{"arch": "unet", "train_examples": 195000, "image_size": 64, "num_classes": 3, "norm": "groupnorm", "hidden_act": "relu", "weight_standardization": true, "pixel_unshuffle": 2, "blocks_per_level": 3, "upsampling": "nearest_conv", "init": "trunc_normal_002", "optimizer": "muon", "max_grad_norm": 5.0, "epochs": 6.8, "lr_schedule": "step"}
Rows from block 3 of a small segmentation model, named by matrix and row number. Rows with one number belong to one channel. Each number is 128 + 32 x the weight over its row's rms, rounded and kept within 0 to 255. All counts start at 0.
After each channel's rows are labels from the 100 images, of 14976, where the channel reaches its highest value: "top examples" is what is common among them. Only what is clearly more common there than usual is listed. The data: simulated fluorescence microscopy of cells. In brackets: how many of the 100, against the usual share in percent.
# convs0: first 3x3 conv (model.enc.1.0.convs.0.weight, 96x96x3x3, standardized in use, each kernel summed), inputs 0-95
# convs1: second 3x3 conv (model.enc.1.0.convs.1.weight, 96x96x3x3, standardized in use, transposed, each kernel summed), outputs 0-95

convs0.67 [112  84 138 131 107 166 147 154 126 100 188 144 127 135 153 140 138 164 145 164 100 130 137 179 153 184  94 103 127 141 183 103 110 111 140 121 173 131  88  26 157 130 104 135 154 106 132 153  81 133 109 136 107 169 129  73 140 115 108 124 118 102 103 133 109  89 143 137 140 135  74 140 109 204 105 213  91 108  56 147 136 168  83 135  81 133 158 123 109  56 139 133 168 144 174 110]
convs1.67 [ 83 187 159  86 132 101 144 112 138 144 124  84 139 160 116 121 124 162 164 175  93 131 136 120 130 126 159 128 147 101 181  93 130  79 126 154 100 188 170  87 101  72 162 129 155 126 104 118 155  91 108 144 114 162  34 161 104 111 174 161 109  92 122 135 126 117 174 123 114 110  48 157 135 162  48 116 109  73  98  77 137 128  83 128 136 162 130 108 124 168 136 108 139 130 142  57]
top examples: few cells (99 vs 24.8); cells: one or two (99 vs 24.8)

convs0.52 [104 126 146 117  71  76 179 147  87  84 151 135  64 164 132 162 148 139 114 164 134 115 103 192 161 150 137 102 113 130 148 150 157 125  61 141 170 102  55 154 124 164  64 156 143  81 188 119 130 126 171 117 114 143  80 140  88 193 101 127 103 131 159 138 112 123 113  99  94  87 100 135 140 163 174  78 159 102 114 154 156 133 142 118 165 123 117 150 141  90 164 178 155 132  61  96]
convs1.52 [142  85 120 152 137 126 167 109 131 109 136 104 141 138 165 108 125  84 137 160  86 128  83 145 134 152 166 127 130 151 156  48 127 101  92 123 118 134  94 167 148  92  97 138 189 204 158 175 138 155 156 142  95  91 130  94 107 174 128 140 135  76 119  92  93  99 130 125 159 119 131 119 126  64 153 139 110 176 154 140 181 103 111  85 102 137  24 139 153 138 106 173 133 144 217 100]
top examples: few cells (97 vs 24.8); cells: one or two (97 vs 24.8); long thin cells (47 vs 13.1); ring around the nucleus (30 vs 12.3)

convs0.41 [ 46 101  88 186 151 118 133 140 103 176 113 146 139  86 141 139 160 157 235  82 122 166 148  98 128  89 141 124  96 138 178 120 118 171 107 126 150 138 146 157 137 144 137 102  94 123 151 146 129  97  69 119  84 112 152 168  99 151 104 183  93 110 155 131 129  85 119 169 114 150 112 106 133  79 173 130 135 127  79 129 136 122 153 119 200  62  53 122 172 169 108 117 113 127 124 140]
convs1.41 [199 113 151 122 182 156 121 106  87  92  89 149 101 127 151 168  72 152  81 185  99 149 128 178 120 130 116 117 153 103 113 191 151 176 142  97  95 173 137  91  88 162 137  85 109 110 154 171 134 117 128 127 116 110 159  76 118 127 164 147 131 154  65 147 155 162 163 132 112 125 127 118 100 137 105 133 101 128  56 144 128 179 191 121 169 139 186  94  88 105 102  98 111 193  85 146]
top examples: long thin cells (84 vs 13.1); few cells (62 vs 24.8); cells: one or two (62 vs 24.8)

convs0.16 [142 164 131  56 168 147 141 155 150  68 144  73 163 150 129 104 171 173 101 106 133 165 144 140 127 153 126  92 124 132 136 111  97  84 172 134 128 109 103  91 130 194 102 154 143 114 166  58 108 140  73 104 149 145  66 107 147  76 177 134 139 115 157 188  89 130 119 146 192 101  83 111  94 153 167 121 164  92 112 131 127  98 142 139  79 141 185 151 120 133 151 142  98  73 172  89]
convs1.16 [ 73 157 129 160 100 109 104 164 121 138 125 182 104 173 104 145 118 163 182 109  91 118 120 181 121 174 150 104 133 113 107  78 121 106  93  88 180 158 184 112 168  97 163 211 117  92 170  43 152 111 135 125 151 144  94 144 137 143 159  72 155 130 133 113  95 110 110 100 153 114 110 102 121 177 125 116 113 108 156 104 137  67 198 124  78  89 110 160 119  90 110  89 100 143 162 120]
top examples: long thin cells (97 vs 13.1); few cells (50 vs 24.8); cells: one or two (50 vs 24.8)

convs0.13 [122 148 113 131 105 114 123  68  97 177 187 139 117 136 162 123 125 119 129 130 148 153 140 180 164 147 159 108  74 125  64  97 151 160  64 169 110 127  73 145  89 171 151 123 113  80 178 125 142 104 146 167  98 172 147 135 111 115  77 152 129 140  84 175 159  94 114 116 181 117  94 124 162 160 123  37 134  70 100 160 151 145 161 118 149 173 146 120 160 106 160 100 122 153  56 118]
convs1.13 [153 105 134 144 125 116 121  71 115  81  64 185 117 174 160 102 142  98 122 124 195  93 146 128 120 118 129 110 103 156 152 141 114 107 163 125 108 126 117 130 143 152  90 162  60 116 123 160 127 169 179 141 177 126 184 149  80 126 126 155 120  69  86 126 153 159 122  96 160 123 153  93 152  50 166 174 146 151 140 200 124 103 131 170 124  64 130 108 191 116 140 183 144 147 103  86]
top examples: long thin cells (69 vs 13.1)

convs0.20 [106  46 119  86 119  61  69 104 119 147 151 132 147  80 175 143 129 108 117 148  85 152 142 121 135 135 129 114 126 153 170 119 140 132 180 125 141 103 126 105 131 198 113 158 163  82 162 137 135 130 162 106 126 159 188 110 168  91  69 126 193 125 134 133 169 152  85 195 136  99 154  87 134 138 147 134 138 225  60 125 108 129 136  67 129 122 102 120 117 118 126  85 157 131  96 158]
convs1.20 [176 139  87 150 131 130 161  82 127  99  88  93 136 149 157 128 149  89 147  85 119  66 142 120 187 126 158 129  71 136 148 132 142 163 150 152 117 158 151 162 168  91 101  89 181 162 135 149  92 150 189 110  80 117 144  84 102 146 144 174 103  87  91  81 135 141 110  99 195 106 123 108 154 104 163 138 147 185 133 205 109  89 142 130  99 116 134  92 177 139 157 206 126 110 150 155]
top examples: long thin cells (77 vs 13.1); few cells (56 vs 24.8); cells: one or two (56 vs 24.8)

convs0.33 [144 188 107 107 177 145 180 153  76 124 107 187 120 110 113  71 128 100  85  61 123 130 113  80 144 118 128 119 116 142 126 132 128 130 151 171 125 125 162 113 135 120 191  90 103 137 130 124 122  90  79 141 185 124 196 174 142 122 124 139 106 116  76 102 101 126 172 103  84 156 140 105 115 118 111 159 133  79 147 103 125 132  97 242 132 153 116 185 151  72 181 100 144 119 124  98]
convs1.33 [148 165 125  78 134 136 173 124 142 136 113 138 146 140  65  89 117 125  40 144 140 110 116  97 164  78 151 156 101  52 151 151 145 150 144 148 145 137 146 160 105 150 120  47  76 174 112 173 123 126  83 139 123 144 135 104 128 134 120 161 123 113 139  67  96 103 132 141 111 166 111 135 137 116  85 136 153 117 102 127 158 154 137 177 124 209 187 129 131 120 193 135 168 143  82  44]
top examples: few cells (98 vs 24.8); cells: one or two (98 vs 24.8); ring around the nucleus (71 vs 12.3)

convs0.19 [163 125 125 132 188 152 144 141 190 108 102  57 130 191 142  88  96 160  96 123  98 187 128 132  98 100 116 173 120 109 143 127 210 130 122 133 167 133 124 123 126 129 115 122 129 113 124  32 145 141 109 149 105 114 125 114 109 153 136 117 153 129 106 158  99 168 198 158 135  78 193  69  67 114 130 150 128 163  92 111 137 102 101 156 121 146 130 106 173 114 126 133  97  44 165 100]
convs1.19 [ 93 118 112 193  93 121  92 186 158 135 171 136 112 151 103 157 125 168 173 114 123 157 175 118 125 136 159 200 129 124  66  93 109 109 142 144 139 125 155 134 186 187 117 221 121  97  90 105 128 151 142 169 150 127 113 170 111 162 141 132 158 117 112 110 136  53 118 140  94 136 146  93 127 149  97 135 205 146 150 104 108 105  84 141  56 123 122 122 114 179 108 109  64 110 133 100]
top examples: long thin cells (85 vs 13.1); few cells (62 vs 24.8); cells: one or two (62 vs 24.8)

convs0.78 [113 132 156  92 178 114 185 128 128  85 146  94  88 136 148  86 160 181 112 131 179 192 133  84 121 165 139 124 169 119 113 153 126  72 145 114 157 144 131  81 163 167  85 145 174 135 131  56 142 159  98 111 149 136  57 146  98 142  97 162 116  80 110 142  76 132 129 161 128  78  75  82 166 159 123  78 140 103 127 174 177 128 133 115 127 173 179 120 128 123  97 122  76 170 111 108]
convs1.78 [104 117 201 144 138 122  85 115 137 133 141 172 101 165 109 126 142 105  93 180 164 138 156 127  95 202 147  72 144 107  95 157  98 136 182 112 163 108 131 102 119 103 135 222 109 162 128 100 131  99 174 138 113 138 182 170 136 146  94 101 149 149  89 123  91 104 117 151 166 135 108 124 103 141 143 119 122 112  97  94 179  96 159 146 151  17 184 127 107  87 146 102 110 158  99 102]
top examples: fragmented nuclei (95 vs 12.4); few cells (86 vs 24.8); cells: one or two (86 vs 24.8)

convs0.25 [103 121 123 137 195 144 130 114 113 165 137 120 151 105 152 122 129 102 119 119  97 178 146 126 121  90 103 129 128 173 111 112 139 145 169 108 132 147 133 155 128 166 146 153  23 107 140 180 134 106 132 146  97 164 156  88 119 108 104 142 126 143  71 112  95 137  91 139 154  53 118  47  94 125 210  85 131  89 181 142 143 130 117 119  92 201 159 115 181  72 172 140 151 116  95 164]
convs1.25 [179 155 131 127 146 128 200 118 120 144 138 129 144 155 118 149 170  99 107 111 133  93 181 126 114 120 200 123  71 132 143 157  75  98 118 115 115  87 124 175 132 159 117 120 129 196  72 109 115 126  95  85 176 110 101 172 121 111 123 151 127  67  89 110  75 109 135 150  58 190 137 127 128  76 147 137 126 126 145 174 171 167 154  89  95 163 201 122 135 169 129 101 125  85 106  83]
top examples: few cells (99 vs 24.8); cells: one or two (99 vs 24.8)

convs0.53 [120 127 145 193  83 121 144 172 155 127 166 137  20 182 100  93 124 103 140 106 129 106 152 170 141  79 165 127  74 120 121  84 145 120 115  90 134 165 133 175  96 154 177  84 140 114 105 119  74 171 143 145 120 143 183 115  86  65 102 160 152 124 114 162  74 155 124 162 172 143 139 176 130 170 167  82 157 123  71 139 156  96 118 107 108 147 120 112 100 142 118 104 114 114 175 110]
convs1.53 [110 129 141 157 156 115 169 165 161  69 110 142 124 184 170  92 135 130 171 124  75  96 140 129 108  62 156 196 116 158 109 129  98  65 132 108  78 166 152 106 169 104 130 132  83  90  97 104  50  95 141 109  84 134 139 137  89 123 187 147 135  78 121 122 124 103 163 130 141 126 186 109 137 179 127 134 116 168 129  96 138 146  70 187 128 118 111 142 206 163  91 119 104 115 119 121]
top examples: long thin cells (83 vs 13.1); few cells (82 vs 24.8); cells: one or two (82 vs 24.8)

convs0.70 [118 126 114 127 123  90 119 153  94 146  92 144 202  88 138 144 106 154 174 103 117 103 123 125 117  76  49 138  57 153 131 116 104 184  84 149 176 101 110 187 125 135  94 127 109 125 159 106  90 110 149 108  98 115 116 188 157 135  68 137 155 174 142 129 126 117 108 124 136 140 192 124 169 102 117  91 137 183 212 132 195  92 189 108 107 165 128 123 107 129  76 147 139 121 123 126]
convs1.70 [ 82  78 129 120 114 106 118 134  97 136 140 164 104 101 121 171 154 149 147  78 118 110 114 172 110 112  71  70 131 103  95 137 157 176 126  76 185 154 178 108 104 183 145  51 126 146 138 158  96 114 135  81 106 117 100  93 149 101 157 130 118 107 149 186 171 182 170 121 144 134 159 129 151  96  93 129 135 209  81 149 125 134 216 101 113 158 117 129 120  81  98 138 106 158 109 153]
top examples: few cells (85 vs 24.8); cells: one or two (85 vs 24.8); magenta stain (43 vs 19.5); long thin cells (34 vs 13.1)

convs0.46 [145  93  97 130 144 166 104  91 124 149 141 133 159 120  71 126  86 152 170 131 104 124 131 140 109 119 113  71 138 134 114 175  92 217 111 155  93  79 188 106 184 118 163 100 134 121 125 119 101  67 106 119 185 132 158 129 162 211  70 168 113 151 124 116 156  94  88  92  98 129 100 139 122 146  92 127  99 172 181 117 102 167 133  79 158 129  80  91 120 181 141 157 136 130 160 162]
convs1.46 [141 133  77 119 168 101  89 145 106 102  91 138  96  94 112 178 103 167 157 109  97 175  94 143 152 110  89  93 194 138 113 103 189 172 108 123  76 123 138  84  95 173 159 122  94  98 175 121 131 137 115 127 105  84 150  93 200 150 152  95 153 198 144 156 183 157 128 146  86  93 131 110 137 108 102 100 108 163  95 127 143 175 144 106 125 167 100 140  69 113 165 126 141 117  99 199]
top examples: few cells (100 vs 24.8); cells: one or two (100 vs 24.8)

convs0.72 [190 134 146 139 120  93 118 108  77 129 123 111 187 121 140 175 162 109 105 123 115 113 130 102 146 153 119 138 157 135  44 188 125 149 110 184 109  68 138  60 155 134 128 203 190  77 137 146 154 109 155 132 113 129  98 123 152 112 138 129 155 114 122 125 191 105 118  79 129  87 111 107 130 176  52 136 137 169  83 141  75 127 152 133  94 162 159 112 171 177 131 136 124  99  70 130]
convs1.72 [ 76 138 164 123  82 130 106 160 107 138 166 125 129 141 143 136 155 158 153 113 153 153 149  72 118 101 152  96 127 137 111  92 156 151 137 186 129 129 106 141 117 177 134 137 108 122  91 133 146 141 160  98 177 115 130 157 204 132  87  79 121 184 136  95  99 133  73 132 140 112 118 138 142 109 131  56 124 154 136  78  96  62 147 121  48  86  76 110  93 118 189 122  93 129 146 228]
top examples: few cells (99 vs 24.8); cells: one or two (99 vs 24.8)

convs0.84 [124 148 124 163 102 174 104  82 149 158 113 123  95 134 115 160 170 185  59 136 168 239  87 104 164 165 158 122 196 155 120 130 173  96 102 115  87  64 159  73 151 144 125 109 113  99 108 121 170 124 138  94 106 151 129 158 123 132 103 163 105  99 145 127 186 110 109 140 133  80 117 128 121 161 121 149 101 117 123 155 117 165 148 184 120 151 151  95 101  87  76  94  89 101  98 160]
convs1.84 [134 205 177 140 122 124 119 145 156 144 160 141 146 182 134  90 158  98 114 131 152 202 108 107 124 116 138 202 124 163 129 154 130 121  96 117 144  72 120 161 142 117  95 179 136 104 107 141 109 202 109  78 122  78  97 183  80 138  69  81 130 115 146 127 117 127  90 144 124 144 120 113 143 100 105 154 128  82 207  96 133  80 157 168  90 102 122 164 166 179  73 131  95 154 122 130]
top examples: few cells (98 vs 24.8); cells: one or two (98 vs 24.8)

convs0.7 [147 114 133 140 140 108 148 113  99 126 129 141 179 106 193  98  71 105  42 127 109 141 133 111 133 133  98 180 135 126 145  66 159  94 153 114 163  87 112 137 151 117 121 151 148  84 125 170 130 140 136 161 135  91 109 131  92 167 148 159  61 107  84 130 126 154  99 140 165 126 141 121 104  89 157 115 186  40  97 153 116 148 145 117 146 160 181 152 118 194 179 125 195  75  84 105]
convs1.7 [127 100 125 135  75 124  92 157 132 159 172 172 127 164 181 145 153 161 132  79 170  70 139  69 141 141 135  60 168 137 108 117 110 102 119 146 198 128 130 138 118 115 158 131 121 141 149  59 136  78 124 123 166 141  73 121 116 144 121  94 138 103 133 109 149  69 133 173 129 104 107 105 167 108 153  77  69 107 197 158  63 139 110 178 100 104  77 159 129  79 165  94 154 140 125 126]
top examples: few cells (97 vs 24.8); cells: one or two (97 vs 24.8)

convs0.89 [ 90 143 158  84 144 103 118 121 225  82 186 167 182 197 132 103  92 131 105 119 105 116 111 130 134  87 127 164 166 107 179  70 129 127 132 149 109 101  94 103 154 186 105 138 123 162 149 151 127 135 123 130  59 131 105  75 104 112  93 121 190 124 136 167 109 139 104 155 119 126 142  80 107 165 104 110  92 118  85 159 130  98  71 201 129  80 157 157 104 151 143 133 154 137 154 161]
convs1.89 [119 115 139 168 135 110 202 205 153 115 142 139 117 156 159 160 214  95 113  70 116  98 165 140 166 105 173 129  73 177 155 174 141 144  77 183 149  90 163 151 156  91 134 148 153 138 134  95  42 124 125  93  98 108 134 134 113  95 147 124 147 113 127  74  79 136 163 146 118 128 142 112 129 123 152 151 165 120 187 122 166 102 113 135  66 123 108  99 164 181 145 121 143 122 169 123]
top examples: long thin cells (85 vs 13.1); few cells (76 vs 24.8); cells: one or two (76 vs 24.8)

convs0.26 [166 150 116 124 216  85 159  87  84 116 106  71 137  48 145 138 134 148 117 117 150 104 128 118 132 121 133 109 104 133  92 114 115 183 142 127 159 112 164 108 177 127 123 172 176 102 119 125 121 147 169 107 181  97  43 106  92 140 111 131 119 181 134 176 143 151 161 143 129 129 123 151 108 123  70 128 151 132 206 151 167  84 137  52 133 103 167 110 145 165  89 157 108  97  92 109]
convs1.26 [ 92 130 131 150 150  76 110 136 104 152 127 139  99  74  84 114 142 142 137  85 130 166 177 134 155 153 115  97 166  99 122 148 149 152 168 119 133 119 126 141  77 104 188 161  66 189 149  62 139  89 193 125 164 128 148 119 168 139 103  98 110 162 162 201 122  95 117 102 146 134 138 114 110 127 104  70  95 137  92  89 142  96 148 105  71  71  98 102 105 148 152 109  50 165 143 170]
top examples: few cells (91 vs 24.8); cells: one or two (91 vs 24.8); long thin cells (66 vs 13.1); fragmented nuclei (29 vs 12.4)

convs0.9 [ 65 125 145 150  99 161 150 169 121 181  42 142 136  87 146 160 104 106 139 119  99 126 114  52 128  94  56 189  93 123 188 110 122 140 124  81 165 113 121 209 177 164 132 104 150 168 113 146 121 131 109 145  86  85 111 163 127 191 133 121 118 110 177 127 162 157 137 131 167  82 125  98 145  90 122 154 118 123 192 139  83 100 119 103 126  95 126 146 135 117  92 117 118 150 154 161]
convs1.9 [171 137 172 133 177 155  93 128 175 139 147 100 159 151 137 148 161 125  84 185  82 131  83 174 154 144 105 151 111 153  97 124 100 110 114  97 156 155 130 101  38 143 152 153 179 181 146 100 118 111  71 146  90 123 129 115 147 130 143 163 122 117  91 161 182 124 155 129 160 153  95 169 112 156 100  89  56 123  62  99 114 138 117 119 134 219 168  74 117 115 105 130 113 143 162 143]
top examples: long thin cells (93 vs 13.1); few cells (81 vs 24.8); cells: one or two (81 vs 24.8)

convs0.38 [ 75 100 105 126  90 119 130 104  97 179 150 118 153 140 148 154  84 170  66 118 123 153 141 167  91 104 176 124 151 111 119 102  92 110 108 144 133  95 172 114 156 166 190 131 107 114 130 147 135  48 121 121  93 140 163 103 176  98 106 158 101  86 104 106 185 123 106 135 122 143  91 120  78 121 168 123 129 186 109 107 138 148  96 244 147 144 134 168 112 126 186 123 106  81 173 147]
convs1.38 [143 137 149 109  80  94 204  76 119  91  89 143 150 121 182  87 132 139 123 132 117  83 217 178 155  70 109 135  99 128 172 146  88 154 134 160 140 116 115 126 138 160 111 101  93  45 149 169 141 125 123 110 171 100 133 145 111 140 144 112 127 141 108  92 112 194 189 206 100  98 150 104 158 129 134 156 138 162 123 170  94 101 133 164 119 163 132  89 165 136 128 106 152 127  92  81]
top examples: ring around the nucleus (67 vs 12.3)

convs0.29 [156 116 177 152 147 141 110  99 143 150 132 146  91 137 138  97 163  73 122 134 140 108 146 140 123 153 152  80 101 134 128 114 130 166 153 122 118 127 115 118 101 127 134 196 150  91  72 176 130 110 140 140 140 106 178 127  97 117 116 125 199  52 154 122 166 102  76 138 109 116 138 168 158 146  80  48 118 178 150 182 165 104 100  66 176 125 161 112 150 168  58 131  98 138 136  51]
convs1.29 [128 136  96  98 224 120 130 141 160 123 129 124 136 152 157 184  99 124 157 109 119 142 114  95 121 161 155 154 130 148 101  85 183 138  71  91 109 130 109 127 102  54 128 146 103 155 129 150 103 105 153 129  61 149 171 133 136 134 125 129 129 109 110 120  91  91 151 168 182 125 121  99 104  80 163 108 113 168  45  88 153  96  96 161 134  50 149 132 169 154 140  75  97 195 145 162]
top examples: long thin cells (93 vs 13.1); few cells (92 vs 24.8); cells: one or two (92 vs 24.8)

convs0.30 [ 86 107 110 131 118 153 136 126 117  92 128 166  50  90 160 166 144 168  78 133 116 113 129 145 125 107 147 131 122 109 139 125 106  47 169  82 146  93 178  58 131 161 174 108 183  83 124 178 128 153  80 136 160 135 167  92 106 160  81 145 149 123  82 111 205  98 131 168 145 119 129 127 151 118 147 175 176 108  80 117  82 172  90 177 100 126 141 133 144  99 108 135 155 151 105 166]
convs1.30 [ 78 146 148 136 122 138 181 110 164 112 123 145 106 128 106 172  92 129 233  99  94 146 121 106 103  94 134 116 140 124 146 129 155  83 101 155 159 148  91 175 115 121 132  95 148  61 101 124 136 119  73 179 158 138 137 142 102 116 146 114 104 131 115 137 161 110 159  76 142 134 144 206  94 141  86 122 117  47 121 156 143 153  90 122  61 134 125 185 134 166 127  72 131  61 164 165]
top examples: few cells (96 vs 24.8); cells: one or two (96 vs 24.8); long thin cells (38 vs 13.1)

convs0.85 [169 134 136 162 147 160 160 175 156 148 112 174 132 168 138 139  86  87  95  66 154 161 143  89 177 145 118 102 114  79 159 105 120  92 125 101  92 103 103 137 180 150 150 130 168 108 171 112  48  96  70 119  94 110 128 122  84 100 129 119 166 133  78 127 149 190 157 130  90 129 215 125  87 142 125 139 124 102 160  82 118 169 103 169 120 117 121  89 134  77 176 112 145 112 170 160]
convs1.85 [160 119 145  49 145 205 165 120 127 148 139 134 139 152  80 142 103 115 138  98 126 104 127 159 141 121 146 141  90 118 157 168 126 131  89 178 134 129 150 115 173 108 129 106 153 168 118 210  88 129  83 123  89 141 135  68  95 166 129 159 121 102  59  87 127 134 108 179 121 164 139  75 104 114 134 207 166 129 149 137 175 135 144 181 160 194 175 131 153 150 147 182 160 113 130 135]
top examples: ring around the nucleus (100 vs 12.3); few cells (100 vs 24.8); cells: one or two (100 vs 24.8)

convs0.88 [152 158 101 128 167 109 136  79 140 144 135 108  84  59 121 130 125 135 129 132 194 124 137  64  90 116 144  94 140 117 111 153 136 167  97  96 171 160 219 115 124 119 141 123  87 134 110  71 134 173 152 119 107  80  24 116 100 118 133 151 114 131 164 133  88 158 133 172 153 150  65 156 119 148 119 151 124 161 156 151 170  73 111 118 179 149 148 124 130 157 140 163 101 143  51 139]
convs1.88 [115 151 171 131 167  71 125 150 113 154 132 125 145  84  69 138 125 128  91 136 187 145 194 128 117 152 113 129 155 127  91 135 140 124 151 137 135 126 169  94 148 114 163 225  75 168 111  40 108  75 161 132 193 155 135 166 142 140  98 132  77 141 171 201 130  96 118  99  98  96 117 130 119 137 120  93 168 115  96 112 165 139 136 124 126 107 162 118  94 176 120  56  99 105 125 131]
top examples: few cells (97 vs 24.8); cells: one or two (97 vs 24.8); long thin cells (75 vs 13.1)

convs0.60 [ 98 107 138 110 103 171 142 192 142 115 163 119 136 154 138 124  89 177 100  97 113 174 127 122 144 100  97 171 152 112  67 135 148 159 143  61 113 122  73 151 168 152  80 101 134 155 170  87 156 130 150 168 129 133 132 113  98 142 166 188 106 115  92 165  83  76 185 150 155 158 131 115 135  87 145 123 108  66 114 149 158 182  95 140  85 128  86 166 120 163 162 118 133  65 112  59]
convs1.60 [ 74 124 131 140  88 104 154 121 165 162 100 120 129 131 158 178 146  76 186  69 165 183 140 107 137 110 104 162 125 140 152 117 140 144 145 165  78 130 121 131 176 171  90 145  68  98 135 116 151 112 125 112 150 123  82 167 114 148  97  96 143  83 135 135  97 108 105  98  70  96 130  62 132  92  84 155 175 183 205 113 183 168 137 161 125  95  86  74  88 140 123 133 137 101 109 157]
top examples: few cells (98 vs 24.8); cells: one or two (98 vs 24.8); ring around the nucleus (33 vs 12.3)